A small image classifier, trained from scratch.
Model: 7.46M parameters, 48-pixel images, arch swin, depths [3, 3, 3, 3], widths [48, 96, 192, 384].
Training: adamw at rate 0.0008, 8900 steps, batches of 512, held-out accuracy 98%.
Data: trained on rendered landscapes of hills, water and sky, 145000 training examples, 31.4 epochs.
Rows from block 9, named by matrix and row number. Rows with one number belong to one attention dimension. Each number is 128 + 32 x the weight over its row's rms, rounded and kept within 0 to 255. All counts start at 0. After the name is the row's rms in percent of the matrix's.
# v: window attention query, key and value (stacked) (model.blocks.9.attn.qkv.weight, 1152x384, the v third), inputs 128-255
# proj: window attention output (model.blocks.9.attn.proj.weight, 384x384, transposed), outputs 128-255
v.236 057 [138 119 113 112 150 108 129 103 104 132 198 128 124 143 102  99 141 148 130 133 117 126 112 132 147 121 137  98 164  97 140 150 138 180 100 145  93 145 136 122 102 165  48 183 151 111 164 178 175 114  71  70 101 132 126 140 149 196 119 124 126  91 162 147 200 138  98 104 127  92 102 123 114 137 120 151 122  82 165 129 117 178  72 143 213 147 136 131 169  97  94  99 150 140 113 106 173 112 122 145 164 127 114 106 113 157 117 112 137 134 157 170 136 132  83  60 127 136 110 164 104 148  91 152 143  98  69 139]
proj.236 080 [145 110 155 170 155   9 125 110 155 141 141 141 118 119 176 149 125 160 100 125  98 158 111 135 125 155 112 122 135  84 150 124 121 142 182 126 144 164 118 109 146 109 104 191 133 103 153 146 122 144  74  56 146 113 167 157 143 168 122  96 148 133 108 145 177  62  64 106 152  47 174 116 125 116 178 118 104 105 109 135 164 128 136 142 165 134 115 118  79 130 157 159 113 124 119 116 231 127 125 111 138 144 143 126  62 200 111 113  80 109 145 126 122 136 127 138 124 134 136 133 123 136 237 123 120 174 121 111]
v.237 192 [146  79 104 116 156 119  73 104  79 126 112 104 139 172  46 103 152 183 111 184 150  76  80  90 107 118 115 161  86 158 114 171 156 138  88 119 115 147 135 114  84 165 143  90 148  85 138 153 112 103 173 160 125 113  72  70 105 127 155 162 112  72 129  87 118 159 120  78 106  94  94 121 174 110 122 175 164  92 115 160 109  83 133 157 146 121 126 163 178 176 108 144 115 101 151 150 117  81 143 140 116 106 146 148 112  90  85 134 150 167  64 133 184 127  93 125 157 144 115 118 117 176 103  99 143 140 168  96]
proj.237 139 [153  95  61 128  92 116  80 136 172 160 120 154 116 117 131  89 104 118  96 161 158 141  86  97  32 117 153 116 135  85 166 168 120 152 119 118 121 127 108 147 165 159 141 128  82 176  89 124 107 116 139 124 128  86 127 160  67 153 133 141 128 107 161 123 126 100  90 160 120 115 129 126  91 157 124 183 178 142 151 218 136 166 135 158 164 150 160 228 151  91 137 104 125  53 128 202 106  92 116 111 156 128 130 167 140 124  84 159 102  98 117 118 166 113 166 113 224  91 131 152 118 174 150  43 128 154 156  88]
v.238 074 [110 127 117 113 124  82 144 121 141 127 162  92  66 173  86 142 101 140 159 126 136 112 127 156 136 163 164 100 168 126 100 107 133 156 133  76 111 149 107 159 122 149  74 147 129 148 125 158 168  75  94 117 154 145 143 142 133 105 127 148  83 127  87 153 191 143 128 135 139  99 107  79 100 160 143 114 118 150 168 110 132 200  84 127 129 168 110 114  95  69 117  93  76 143  66 140 137 127  63 114 113  97 117 121 122 118 145 141  47 152 162 172 140 104 124  72 137 136  86 198  69 110 164 138 170 169 113 124]
proj.238 089 [142 114 144 163 172  87 147 109  97 133 115 134 155  98 114 127 163 205 113 114 127 152 123 126 153  98 111 177  85 130 128 121 116 131 193 151 124 142 149  95  66 138 118 144 170 102 152  91 133 162 153  98 198 119 155  70 125 148 162 141 135  87 154 152 184 123 142 104 145  88 136 155 153  82 133  97 129  82 163 105 120 131 126 130 134 132 102  91 116 147 102 157 156 152 105 112 144 123 103 154 123 127 148 120  54  49 121 105 107 158 118 141  96 163  78 130 111 131 156 132 122 113 192 151 125 156 115 122]
v.239 053 [132 124 122 136 123 181 151  93 134 173 172 189 159  65 193 141 122  87 120  67 131 228 165 128 136 146 144  74 183 108 120 115 140 144 149 193 116 155 141 137 103  36  80 127 135 164 100 141  96  82  58  64 136 121 206 154 134 138 123 104 142 172 161 156 114 125 140 187 101 150 130 106  92 127 105  95 109 109  55 125 161 139 119 138 159 154  96 128  93  83 143  88 138 119 100 140 145 140 187 169 102 176 128 119 142 176 130 142  94  86 164 149 135 210 156 110 124 162 122 134 121 132 168 137 167 157  79 109]
proj.239 076 [104 109 115 126 150  92 138 113 151  65 139 105 224 136 162 166 140  85 159 148 104 116 132 105 107 150 102 134 130 185 109 129 133 136 176 110 131 127 135  83 133 122 109 163 138 102 142 208 166 213  42  95 114 179 102 143 149 108  76 118 131 147 166 141 140 105  71  85 103  95 101 152 145  42 141 126 123  50 117 132 181  76 109 125 120 140 129 126  96  98 140  98  69 139  99 141 211 141 150 104 113  90  83 128 136 147 134 111 149 116 134 127 115 170 109 114 143 112 104 160 116 128 150 107 130 109 109 140]
v.240 046 [ 97 128 107  92 124 129 106 170 147  80 101 133 133 164 130  76 117 139 163 149 130 163 121 141 129 162 113 127 107 107 177 149 115 134 109 140 162  89 130 136  88 108  71  59 162 118 108 108 143 221 113 113 121  78 102 111 119 176 107 157 115  87 170 124 125  99 120 135 147 164 100  93 105 118 162 136 123 190  99 141 108  59 155 156 171 154 106 121 120 148  67 116 149 111 181 112 115 100 110 132 129  97  79 110 107  87 112 163 179 189 135  66 135 173 119 156 131  82 102 134 169 163 193 129  88  83 117 107]
proj.240 069 [151 152 171  98  99 168 117  84  97 111 121 109 165 195 107 130 147 116 132 162 116 128 138 123 148  15 139 183 149 131 117 137 112 128  46 106 155 131 139 121  97 183 234 153 108  98 144 169  75  88 166 142 160 143  92 121 156 104 135 132 103 138  83 133 115 211 171  98 110 129 110 144 146 135  82 149 148 137 152 122  74 129 108 125 133 106 143 114 142 166 150 147 111 149 148 115 163 118 128 108 150 112 169 142 132 114 130 120 169 111 125 183 147 115 129 105 101  89 107 114  79 132  15 154 164 114 148 138]
v.241 061 [149 122 123 120 118  77 150 153 156 132 174 110 108 193  90 109 130 199 138 126 157 139 114 153 152 172 131 170 121 133 159 102 135 124  88 149 126 135 124 157 115 134 134 133 180 154 144  63 136  81 182 126 143  87 125 130 112 157 137 125 118  90  96 118 146 166 128 156 121 132 135 140 126 206 161 120 111 209 132 112 106  87 113 115 129 178  58 108 150 158 144 145 165 126 156 137  74 125  85 104 134 137 114 156  93  75 128 133 152 163 104 115 121  98 174 107 111 123 129 136 124 127 102 115 142 154 182 139]
proj.241 078 [127 118  99 161 142 120 123  94 150  52  36 103 187  94 130 137 146 107 128 151  75 169 137 110 121  55 100 108 107  92 123 111 119 141 151 160 142 141 157  93 100  88 138 121 113 116  79 140 117 189 101 127 121 137 131 169 142 112  66 114 129 147 180 161 103  79 129 127  85 161 135 137 108  80  96 115 119 132 117 101 170  70 170 114  85  83 159 116 103 177 123 108 137 139 108 140 229 146 214 152 135 149 125 142 130 191 132 106 211 119 125 116 155 125  95 136 137 120 136 112 119 131  64 134 131  28 111 124]
v.242 067 [125 107 132 113 110 100 165 160 148 125 162  95  89 179 105 118  81 122 171  93 129 120 151 150 156 208 125 149 126  92 123 116 134 145 103 124 133 120 130 153 121 124 101 126 175 176 138  34 125  62 173 131 168  90 146 175 114 155 120 117 138 111 103 119 108 134 116 185 137 151 158 113 108 243 150 105 128  60 187 107 145 168 120 116 104 149  62 118 136 120 172 145 123 130 157 125  58 179  84  98 113 118 126 132 135  99 157 137 110 106 174  97 124  60 210 150 111 142 151 118 139  86 124 152 110 113 144 160]
proj.242 090 [ 83 106  75 151 146 144 133  95 153  69  84 116 181  97 124 116 129 117 131 164  86 186 136 111 127  96 109 129  85  96 132 115 165 139 132 163 123 134 153 108  57  79 119  83 141 120  69 102 119 236 113 129 100 114 136 154 151 153  76 139 112 141 202 194 103  79 126 108  58 128 137 118 141  90 131 109 148  97 118 135 171  56 198 136 100 100 116 118 100 209 118  97 127 170 137 114 184 131 213 166 112 147 106 119 108 158 145 122 185 171 104 124 148 133 119 145 134 185 133 121 142 115  91 160 138  46 101 137]
v.243 068 [ 88 148 111 110 104 168 101 109 108 114  78 165 150  38 166 185 144 108  89 145 117 120  99 112 137  58 153 111 102 164  89 160 144 125 158 103 132 140 116 121 135  67 136 107  64 106 133 220 163 188 126 148  86 184 145 123 140 114 104 138 111 182 128 130 123 125 156 114  98 124 108 120 128  25 100 118 140 120  67 144 148 103 150 150  93  81 198 136  86 156  89 111 115 124 112 133 174 105 162 169  96 107 105 154 112 161 109 131 139 138 111 139 128 152  80 143 121 136 102 127 111 136 129 116 133  76 111 115]
proj.243 097 [175 159 168 103  97 141 138 171 140 176 145 145  73 164  96  90  92 126 117 106 179  82 139 157 151 178 154 132 185 134 122 124  90 123  85  73 116 110 108 169 158 195 166 148 140 137 166 117 123  54 179 139 174 128  96 111 130 122 182 129  93  94  54 108 135 148 140 120 188 153 115 121 127 171 155 151 133 182 184 123 105 188  73 137 162 170 128 121 145  36 154 153 115 115 135 130  85 121  66  86 131  99 144 129 131 108 112 145  56  93 147 122 113  98 162 125 133  72  85 122 122 133 156 139  99 225 157 134]
v.244 087 [136 119 142  94  89 129 177 164 174 102 152 146  95 157 123 107  78 123 132  91 124 132 175 164 147 190 160 139 115 106 167 100  99 139 138 117 120 115 107 159 144 146 107 102 113 198  82  19 104 102 144 159 165  78 174 178 136 141 121 140 111 117 130 113 107 132 126 187 143 157 111 104  93 204 171 103 121  77 184 116 187 158 148  98 134 134  84 107 142 116 145 143 106 124 160 137  84 154 104  79 129 104 112 113 181 115 168 163 140 118 143 103 115  89 183 149 130 114 109 115 143  97 129 139  93 108 126 165]
proj.244 105 [ 90  91 107 141 152 132 133 101 136  57  74 138 175 105 116 123 143 140 135 143  65 166 140 106 163  95 110 132  87 108 126 119 192 142 128 170 133 159 136  95  54  77 126  88 136 118  97 142 115 190 125 112 121 120 122 142 175 136  84 123 115 115 188 173  99 127 133 112  57  96 114 110 149  92 108 124 125  90  99  95 166  54 176 119  99  80 104 102 101 230 105 100 111 183 127  77 188 142 208 179  93 140 118 112 103 166 132 118 170 176 111 142 157 158 102 131  99 203 122 118 123 116  90 192 148  66 105 132]
v.245 086 [115 157 121 146 192 165 136  87 111 138 124  93 114  88 130 174 177 116 139 144 115 118 136 132 130  98  97 130 164 150  69 126 165 132 130 128 115 147 157  86  78 113 134 141 155  79 191 194 162 113 103 113 112 187 121  90 123  76 160  91 152 169 123 123 130 123 148 100 105 139 138 132 130  89 101 132 115  65 131 123  91 179  73 115  78 114 150 140 109 139 122 124 146 126  69 138 145 134 140 172 109 152 144 100 107 164 149  92 123 121 137 171 118 166  66 119 123 150 132 130 114 112  97 114 175 141 100 168]
proj.245 102 [149 116 105 120  91  96 129 157 156 194 204 184  47 121 129 101  93 124 111  91 175 109 130 132  89 196 167  96 130 127 160 130 103 130 182 105  93 119  95 171 185 157 106 116 104 165 136  96 144 100 121 144 108  94 190 145  65 146 157 156 117 107 112 128 130 119  88 155 158 130 105 110  94 155 149 100 127 166 164 162 152 152 122 143 172 185 142 170 154  59 143 131 120  77 156 189  80 117  62 101 129 109 119 130 153 109 116 147  77 108 116 103 111  81 156 104 147  94 122 136 131 139 193  78  96 180 109 122]
v.246 077 [126 118 132 116  95 139 168 177 176  88 157 137 113 162 128  99  81  98 125  86 126 131 159 158 126 194 151 104 111  93 146 118  96 136 133 118 126 109  98 158 139 115 105 114 113 182  91  14 123 113 128 133 155  93 154 187 135 154 103 141 123 110 131 115 115 129 143 186 152 151 123  92  81 208 164  99 129  74 188 129 190 162 141 127 122 131  83 126 129 116 142 132  89 128 171 130  87 159 101  84 120 118 103 147 171 114 153 164 144 112 173  91 107  97 195 181 122 101  89 107 150  94 147 147  84  91 119 151]
proj.246 089 [ 81  77 113 113 143 143 145 102 133  60  71 128 182 127  99 119 149 146 120 145  73 155 120 123 176  93 105 159  93 114 129 113 193 145 111 163 133 143 132 117  35  86 136  95 137 101 100 120 115 202 103 131 136 103  96 129 178 157  86 123 112 129 182 186 120 132 123  96  68  91 126 116 163  95 116 136 139  97 137 105 161  58 154 111 101  83  94 101 112 230 126 119 106 175 128  78 175 133 219 161 111 137 134 112 103 141 135 122 176 177 109 133 147 155 108 135 115 197 128 112 111 115 100 195 172  67 136 137]
v.247 055 [152 115 115 157 137 153 149 152 129 134 142  76 155 150 124 114 159 136 114  97 128 101 177 149 121 101 123 110 119 174 102  91  90 172 146 120  96 146 156 119 151 158 185  90  91 136 172 114 128 181 170 168 172 133 132  89 135  87 128 126 129 107 125 143  70 170 123 128 150 117  99 121 103 125 122 114 126   0 136 110 115 154 107 139 129  94 140  94 150 139 116 175  80 127 164 131 124 156  72 149 111 108 130 127 126  98 118 134 129 112 180 119  67 101  69 140 134 121 127 124 145  95 172 115 119  56  88 139]
proj.247 068 [ 92 132 117  88 128 233 137 138 132 106 140 114 108 164 135 172 125  54 187 116 159  74 130 143 141 160 137 106 135 181 110 129 108 104 116 137 137 122 129 122 130  91  90  96 109 114  92 138 133  88  81 117 156 139 137 106 126  53  99  81 143 169 129  40 111 182 127 125 115 177 116 107 121  96 101 106 142 131  72 117 207 135 144 137  92 107  92 124 130 120  75  89 122 111 136 108  21 134 181  84  90 148  78 143 155  92 143 127  92 164 129 146 139 153 146 139 136 111  99 131 143 123  53 130 108 145 156 137]
v.248 197 [103 160  99 137 195 124 122  97 102 125 137  86 113 116 147 176 168 152 163 136 150 139 132 127  98 126  81 142 155 168  49 105 166 139 118 138 143 155 148  88  68 103 113 154 195  80 191 167 157 125 114  95 132 192 120  98 111  93 139  82 139 155 109 143 154 130 132 100 103 122 138 126 160 115 116 151 152 133 115 155  95 146  66 107  87 136 100 153  92 155 108 125 155 111  74 151 132 138 122 177 112 151 145  90  78 127 141 104  91 151 127 190 129 172  77  90 151 159 132 155  86 116 138  99 186 152 122 145]
proj.248 199 [164 127  96  93  56 141 128 159 147 156 135 164 120 147 121  94  87  85 103 132 170  98 128 137  68 156 189 107 146 118 166 132  77 121 147  79 106 112  93 174 196 170 151 102  63 172 105  98 113 111 157 173 158  95 142 140  63 147 145 181  98 131 122 132  97 125 138 145 160 146 102 139  92 146 139 138 140 155 175 163 131 166 149 128 163 125 171 169 143  77 155 148  99  59 177 196 115 133 103  76 138  81 131 132 179  88 131 168 129  90 138  88 127  72 168 149 171  69 101 101 146 124 130  51  75 154 146 126]
v.249 078 [138 107 132 148  82 104  94 121 102 143 115 145 138 132  94 118 150 170 117 205 130 105  70 114 137  53 122 141 110 144 163 186  96 127 131 114 127 124 117 133 171 167 134 135  78  93 103 188 150 174 135 124  81 134  77  82 137 141 115 159 103 114 156 131 163 116 121  76 123 104 124 167 160  48 118 152 137 199  92 133  93  41 163 119 146 126 170 120 127 152  87 134 140 114 140 120 193 101 161 136 164 114 114 139  99 143  97 114 149 178  75 115 183 132 117 101 131  95 119 151 136 163 124 135 100 104 166 113]
proj.249 073 [151 178 196 154 154 126 112 163 135 173 155 141 135  66 158 136 135 120 122 101 170 153 122 158 158  99 116 121 160 112 113 126 117  85  52 126 160  89 156 132 142 142 148 156 136 124 142 210 131  23 145  97  96 144 107 100 125  88 174  85 180 118  93  29 123 172 115 132 203 155 206 166 132 129  98 155 124  47  72 115  72 199  82 145 145 130 159 118 159  76 108 125 174 128 115 103  74 104  74 131 151 154 153 141 127 131 105 105  54 110 160 122 104 154 127 144 114 120 160 128 150 118 160 128 112 159 146 109]
v.250 071 [161 105 147 124  96  94 149 179 150 136 134 149 113 186 108 100  95 133 139  89 138 124 137 167 140 175 139 151 125 102 166 106  98 115 115 122 133 124 112 163 134 166 125 106 140 175  95  14  85  85 165 147 151  91 130 160 141 164 118 139 118 100 117 121 132 134 126 182 152 128 117 109 118 205 150 131 125 176 149 118 153 130 131 111 145 159  69 123 141 103 162 137 108 139 176 139  75 141 116  65 134  90 106 124 141  67 135 157 142 113 169  94 129  63 208 142 113 115 116 109 137 102 124 131 105 142 162 152]
proj.250 103 [ 82 102 118 162 150 140 137  96 130  67  70 119 200  88 140 144 171 112 136 142  67 187 129 124 145  91 110 135  94 107 106 120 159 130 127 166 136 147 147  87  84  72 119 110 132 102 102 137 121 175 113 115 105 132 108 143 171 114  80 113 144 134 188 149 106 114 124 131  99 117 150 134 125  80 109 119 140  83  98 105 143  59 172 116  69 111 110 121 112 222 113 115 158 163 117  95 191 135 228 185 127 160 122 123 111 183 142 110 187 154  93 158 139 170  95 151 126 150 160 134 113 130  92 157 168  60 118 131]
v.251 061 [124 156 128 121 110 181 133 113 109 135 111 121 147  40 185 163 155  87 105 114 135 122 127  96 112  60 164 128 120 171  76 127 138 123 166 101 104 107 110 126 168  76 152 102  84 119 168 188 164 194 119 163 122 175 174 130 123  74 109 128 132 206 132 153 110 117 147 122 118 137 116 133 126  54 118 141 113  91  65 138 171 122 135 148  93 106 175 138  81 143 105 137 108 116 105 126 154 103 168 184  84 109 141 117 152 153  94 105 133 133 131 143 105 156  79 144 140 120 106 138 124 125 119 133 114  90  90 131]
proj.251 083 [139 135 186  99 119 166 123 179 114 173 145 155  73 190 109  98  90 112 132 109 176  66 126 157 124 156 122 149 164 159 136 139  93 114 121  91 121 117  98 152 162 163 156 130 149 157 165 111 121  41 179 133 195 134 127 120 105 153 173 135 110  98  81 157 128 162 140 125 191 141 115  96 152 143 155 129 131 199 194 151 120 178  79 135 190 171 104 141 157  12 137 130 109 105 113 141  80 133  81  71 138 121 128 121 152  74 115 142  48 108 109 127 102 104 169 131 119  68  99 141 129 136 137 139 116 255 147 131]
v.252 079 [106 183 128 129 155 178 143  87 107 101 115 112 135  83 162 225 154  99 136 109 120 111 143 150 108  91 151 133 145 161  47 100 162 142 154 105 135 136 126 120 120  95 136 128 137 125 178 187 147 133 106 129 168 204 143 116 138  66 116  94 132 208 114 143 126 129 177 114 109 161 124 118 129  72 122 142 118 142 105 131 133 164  95  99  79 102 132 123  81 136 117 122 101 128  67 133 133 150 173 163  86 122 160  96 121 161 139 107  98 111 108 190 116 170  93 124 134 153 103 132  88 108 108 115 200 144 112 145]
proj.252 106 [128 143 130 111  94 121 131 176 167 167 133 171  57 161  99 103  72  92 123  94 159 103 135 146 115 218 155 108 160 128 151 120  78 145 176  96  96 136  81 166 190 168 127 104 120 171 125  80 132  89 153 154 154  94 182 161 100 145 129 142  95 117  99 106  96 129 124 153 181 143 107 106 119 139 194 120 117 190 185 148 166 176 122 132 164 160 143 141 140  46 112 138 100  83 151 162  72 129 103 104 119 106  90 138 177 103 126 165  80 105 124 126  97  94 150 127 134  69 101 131 120 135 175  99  90 199 115 133]
v.253 052 [139 180 111 116 139 125 136 122 115  83  36 173 121  67 194 152 132  87  69 115 139 108 140 116 115  83 130  92 114 155  96 116 108 123 183 108 136 129 134 117 152 121 138 142 136 137 146 170  92 210 101 148  80 138 185 141 128 156 111 105 110 153 138 164 108 101 118 106 147 112 127 100 140  70  90 143 132  34 111 149 171 164 128 141 143  98 151 121  51 134 116 125 122 133 136 117 149 121  99 181 123 114 145 127 131 190 124 132  90 124 168 135 102 156  74 136 140 125 102 116 150 140 202 111 134  66  95 102]
proj.253 078 [149 137 152 122 142 136 142 112 163 208  98 171 139 136 127 115 117  80 160 114 160  91 138 136 143 174 123 114 148 114 133 120 140 158  83  83  99 123 126 125 153 159 158 121 115 135 145 148  89  23 134  87 235 108  99 142 110  92 169  77 129  89  99 150 136 169 100 129 158 176 128 118 110 115 164 134 145 192 156 148 121 208 122 128 152 121 166 149 136  38 129 147 122 120 119 133  29 117  99 113 115 138  94 129 150 111 123 144  42 123  86 153 110 139 140  86 150 112 117 174  93 113 151 140 120 239 165 116]
v.254 062 [118 119 120 119  92  81 138 133 130 130 136 151 129 192 107  93 114 204 158 143 142 100 139 130 140 164 156 128  88 155 171 140  88 125  96 157 130 114 103 163 130 119 108 138 128 121 107 113 121 141 129 126 124  87  86  98 113 162 118 135 129  86 114 147 150 144 118 123 155 131 147 132 129 162 175 122 135 250  94 123 105  40 143 134 149 146  93 106 139 128 137 157 126 131 142 117  99 127  79 113 143 120 122 152  85  97 136 158 104 180 121 115 117 127 158 123 135  92 112 134 157 158 191 148 104 117 152 116]
proj.254 079 [156 145 149 125 135 191 138  81 106  64  79 122 169  96 131 140 131  95  97 149 112 155 121 113 142  26 132 166 123 129  87 144 137 124  68 117 145 130 148 122  75 119 164 149 122 111  97 155  99 132 118 146 113 155  77 133 154 136 134 151 116 166 136  53  98 129 145 126  96 143 142 147 141 124  65 164 135  77 123 108 104 114 136 134  95  68 136 126 150 166 152 128 156 156 126 103 196 127 180 151 143 113 190 125 119 150 122 107 170 106 156 141 164 130  96 138 111 154 131  81 107 127  52 149 160  75 140 141]
v.255 089 [133 123 123 152 190 129  75  92  66 153 115 112 144  94 127 150 199 160 138 183 128 129  72  86 122  86  77 136 134 155 107 158 163 129 118 152 135 146 166  82  93 121 129 140 162  49 161 218 149 172 133  96  92 176  77  77 114 101 146 106 134 146 146 164 150 129 114  70 107 102 139 148 179  70  96 155 126 162  89 129  84  80 107 149 107 111 145 136 111 155  99 126 184 117 104 136 163  93 154 163 146 150 151 145  86 153  88 101 138 142 101 170 169 168  65  78 143 157 166 148 110 169 125 121 161 136 145 105]
proj.255 101 [170 167 136 125  91 134 124 145 114 191 197 115  80 132 160 116 119  98 122 111 192  95 120 138  82 153 142 105 183 132 126 152  89 105 119  89 124  93 112 149 197 153 110 162 114 139 157 145 135  72 143 149 145 139 134 103  68  98 183 115 139 142  67  86 142 132 132 134 176 158 137 164 104 172 131 152 137 153 137 152  81 210  84 135 137 153 158 165 149  49 159 150 131  80 136 184  73 111  29  89 166 133 146 141 160 116 127 124  72  80 166 103 108  80 155 120 146  59 117 119 139 134 164  74 101 185 153 113]
v.256 107 [152  74 115 124 109 104 102  93 136 164  86 177 184 107  79  67 141 141  74 149 108 119 100  89 115  82 137 102  77  73 161 168 127 160 149 147  70 171 129 129 128 166 162  56  76 140  70 117 104 110 169 168 122  62 128 147 124 175 112 192 103  70 180 149 119 122 113 124 105  94  88 146 102  83 103 122 118 126 153 128 127  89 180 154 183 103 188 133 164 128 133 138 124 122 176 136 140  80 135 122 104 111 133 159 138 142 100 143 147 121  96 102 137 120 131 140 131 137 130 115 135 173 133 130 113 140 120  82]
proj.256 110 [ 92 167 117  97 123 185 109 189 126  60 134 112 105 106 170 132 124  27 124 147 152 134 117 119 101 121 120 170 164 128  98 152  57  96 105  69 146  94 126 138 129  90 129 164 155 130 153 100 137 108  84 127 198 143  98 110 110  93 112  85 145 162  89 131 108 122 187 100 147 194 159 131 174 158 161 178 163 171 152 149 136 181  95 144  78 122  76 168 111  90 142 113 148  96 110 154 104 113 117  94 133 136 123 146 154  62 117 133  99 108 140 127 145  88 154 128 165  71 131 115 135 136 118 102  95 131 183 119]
v.257 061 [111 175 104 116 110 209 116 108 162 177 113 182 134 121 152  94  87  90 112 147 144 149 130 110 112 127 166 113 172 135 153 118 151 142 158 114  94 126 115 149 127 145 152  99  90 169  97 129 136  49 124 131 202 120 135 173 120 125  95 142 114 145 101 200 117 115 219 148 101 201 111 114 103  87 135 136 129 200 152 152 148 234 122 156 157 129 100 115 154  35 147 129 125 115 100 154  62 116 161 127 122 134 106 167 141 120 103 167 138 130 192 114 121 111 145 123 116 164 140 121 109 165 104 106 143 182 113  89]
proj.257 076 [169 109 148 117 108 155 143 136 104 191 114 109 103 175 125 102 142 193 146 104 144 100 144 154 110 148 124 150 120 152 116 139  62 135  42 115 145 142 102 128 127 194 239 137 136 124 136 100 124 120 216 167 178 137 113  88 101 143 156 138 139  50 122 149 145 176 121 106 148 138 111 108 151 135 169 133 134  84 144 154  77 133 136 133 182 144  99 138 191 140 140 209 142  78 129 149  83 134 113 105 115 129 159 127  73  33 143 137 188 152 118 153 131  87 122  86 118  89 113 167  85 132  59 115 146 159 164 117]
v.258 054 [116 155 138 128 130 199 128  81 127 154  68 109  92 170 162 201 104 157 139 167 118 139 123 128 140 117  94 129 132 174 114 135 138 123 118 134 150 124 127 111 139  96 141 135 156 132 135 154  95  71 183  94 225 165 109 118 134 121 144  86 165 117 103 101 135 159 210 159 131 185 173 134 105 137 101 110 145 189  87 122  94 195  94 131 119 100  99 143  83 114 154 162 171 115 125 145  99 142 172 152 122 149 120 156 112 114 148 134  96 128 137 129 149 114 139 154 116 137 143  91  85 106  33 134 167 200 144 108]
proj.258 071 [130 118 121 129 118  40 141 121 115 137 190  80 135 172  79 138 130 160 190 121  93 110 118 151 121 208 123  95 162 166 157 122 156 148 103 143 125 161 127 105 131 202 127 147  91 113 122 184 140 160  58 114  34 126 128  94 135 162 105 139 118 163 164 163 152  90  54 140 151  93 107 147 111  79 149 117 101  64 133 115  84 117 140 121 152 148 183 127  73 106 123 137 141 119 133 116 127 130 142 118 135 111 149 124 115 169 134 104  88 145 111 136 120 125  99  64 113 113 140 155  92 121 162 127 112 121  70 142]
v.259 070 [133  52 130 156 155  70 159 172 101  92 138 142 148 117 100 113 132 148 102  99 109 130 151 169 128 130  81 164  96  79 143  96  82  96 106 165 158  96 152  93 123 136 133 136 137 104 111 134 128 201 142 106  86 101 119 125 133 178 121 138 172  73 179  59 132 134  69 110 167  67 129 135 153 129 147 156 144 140 166 143 128  36 151 102 135 138 139 139 139 178 104 125 142 118 135 121 189 142 138 129 175 143 115 108 122 113 158 104 148 156  42 129 121 141  90 124 146  98 178 122 148  86 131 112  85 143 140 153]
proj.259 075 [104 152 111 139 142 113 129 108 123  47 158 122 166  67 148 149 119 111 138 132 100 140 118 106 122  79 133  90 127  87 121 145 146 102 186 126 109 116 170 144 180 103  56 119 105 146 115 180 134 185  71 141  58 157 144 127 138 110  79 120 126 175 123 151 135  18 125 159 107 149 123 120  72  97  98 123 108 159 121 141 168 116 139 151 105 127 160 147  94 132 122  82 112 144 132 122 226 110 124 165 126 115 131 144 147 248 128 126  85 101 154 123 137 155  94 182 141 152  95  88 179 140 162 116 130  88  97 112]
v.260 124 [108 181 136 140 156 152 164 147 132 100 146 101  75 106 181 205 114 108 194 122 141 158 153 164 135 152  99 138 160 180  74  92 123  79 119 125 202  88 137 123 124  83 111 164 164 116 183 118 144 129 113  84 145 201 137 131 134  55 128  66 163 193  77 159 142 131 171 132 160 151 179 117 140 154 125 124 126 126  78 130 135 166  68  99  53 130  85 123  74  98 116 126 159 130  85 119 103 165 125 138 150 178 125  92 113 118 164 108 140 108 189 160 126 134 128 130 125 133 142 149 120  98 121 129 158 111 137 151]
proj.260 111 [134  83 115 135 132  89 155  53 137 137 109 122 158 131  99 101 124 172 148 107  93 138 151 150 130 123 119  96 108 113 154  93 218 154 155 185 101 145 134 123 129 184 121 122 112 148 107 187 110 116 151 146  46  97 131 159 135 207 142 164 117 102 186  85 144 113  88 156 106 104 124 131  98  81  99  95  82  87 139  98 122  67 145 114 188 138 165  90 158 171  71 110 133 148 155 118 155 147 156 171 145 135 151 100 130 191 151 143 164 149 110 130  97 164  88 137  95 192 147 125 120 115 111 133 152 138  64 152]
v.261 061 [105 188  99 121 117 183 103  94 151 136 112 171 101 125 180  97 106 109 125 122 135 166 123 102 112 124 171  90 147 122 162 156 184 163 150 102 123 137  96 156 132 133 128 136 116 158  81 132 123  47 110 147 161 128 157 144 104 127  96 138  84 173  81 188 111 122 219 160 101 199  98 124  99 106 136 110 116 141 138 127 149 202 148 136 151 118 122 128 135  51 130 128 117 101 123 154  65  90 155 147 132 113 119 154 179 120 120 162 171 111 199 130 148 119 158 132 126 172 114 128 116 156 130 112 142  87 105  96]
proj.261 083 [153 107 141  98  99 150 141 146 138 201 137  82 103 174  89  92 118 205 133 119 143 100 129 140 107 146 118 171  96 160 145 119  95 128  79 135 155 138 106 132 113 162 186 127 153 143 130  79 146 102 171 136 181 120 133 100 103 134 188 132 114  92 107 127 134 195 130 100 163 103 117 106 184 163 157 135 145  61 115 140  79 120 131 129 159 124  95 128 181 166 153 204 129  92 142 154  35 138 116 112 120 125 149 112  95  45 131 138 160 149  90 133 119  66 147  85 147  93 140 159 102 117  86 109 135 134 182 124]
v.262 048 [125 166 121 130 148  85 136 152 135  61 141 140 153 180  88 181 136 135 125 113 155  69 140 112 106 199 109 139 170 180 100  94 112 107 102 143 117 127 136  99 141 108 169  90 109 108 125 173 126 173 143 111 156 167 121 139 139  51 101 133 100 119  81 166 207 122 179 122 128  91 117 182 150  82 160 158 136 228 111 125 149 168 134 129  71 157 132 128 142 100 111 124  77 129  94 115 173 113 194 164 173 114 109  93  76 155 141 139 121 165 103 154 116 171  43 112 154 121 144 166 105 109  88 122 135 145 104 155]
proj.262 055 [139  72 135 134 133 159 112 131 127 192  75 109 146 143 156  90 140 219 123 137 141  97 119 140 130 182 137 100  86 162 153 116 112 128 176 158  99 122 127 112 129 144 168 100 142 118 149 109 114  93 176 142 226 114 187 130 111 109 193 144 133  56 147 165 143 179 173 175 165 150 127 134  93 109 148  97 120 131 119 115 116 176 141 138 179 122 134 125 167 168 117 159 152 121 130 148  29 120 210 145 101 112 179 133 100  81 137 111 138 139 112 121 128 167  69  93 117  97 176 149 109 117  91 119  68 205  80 122]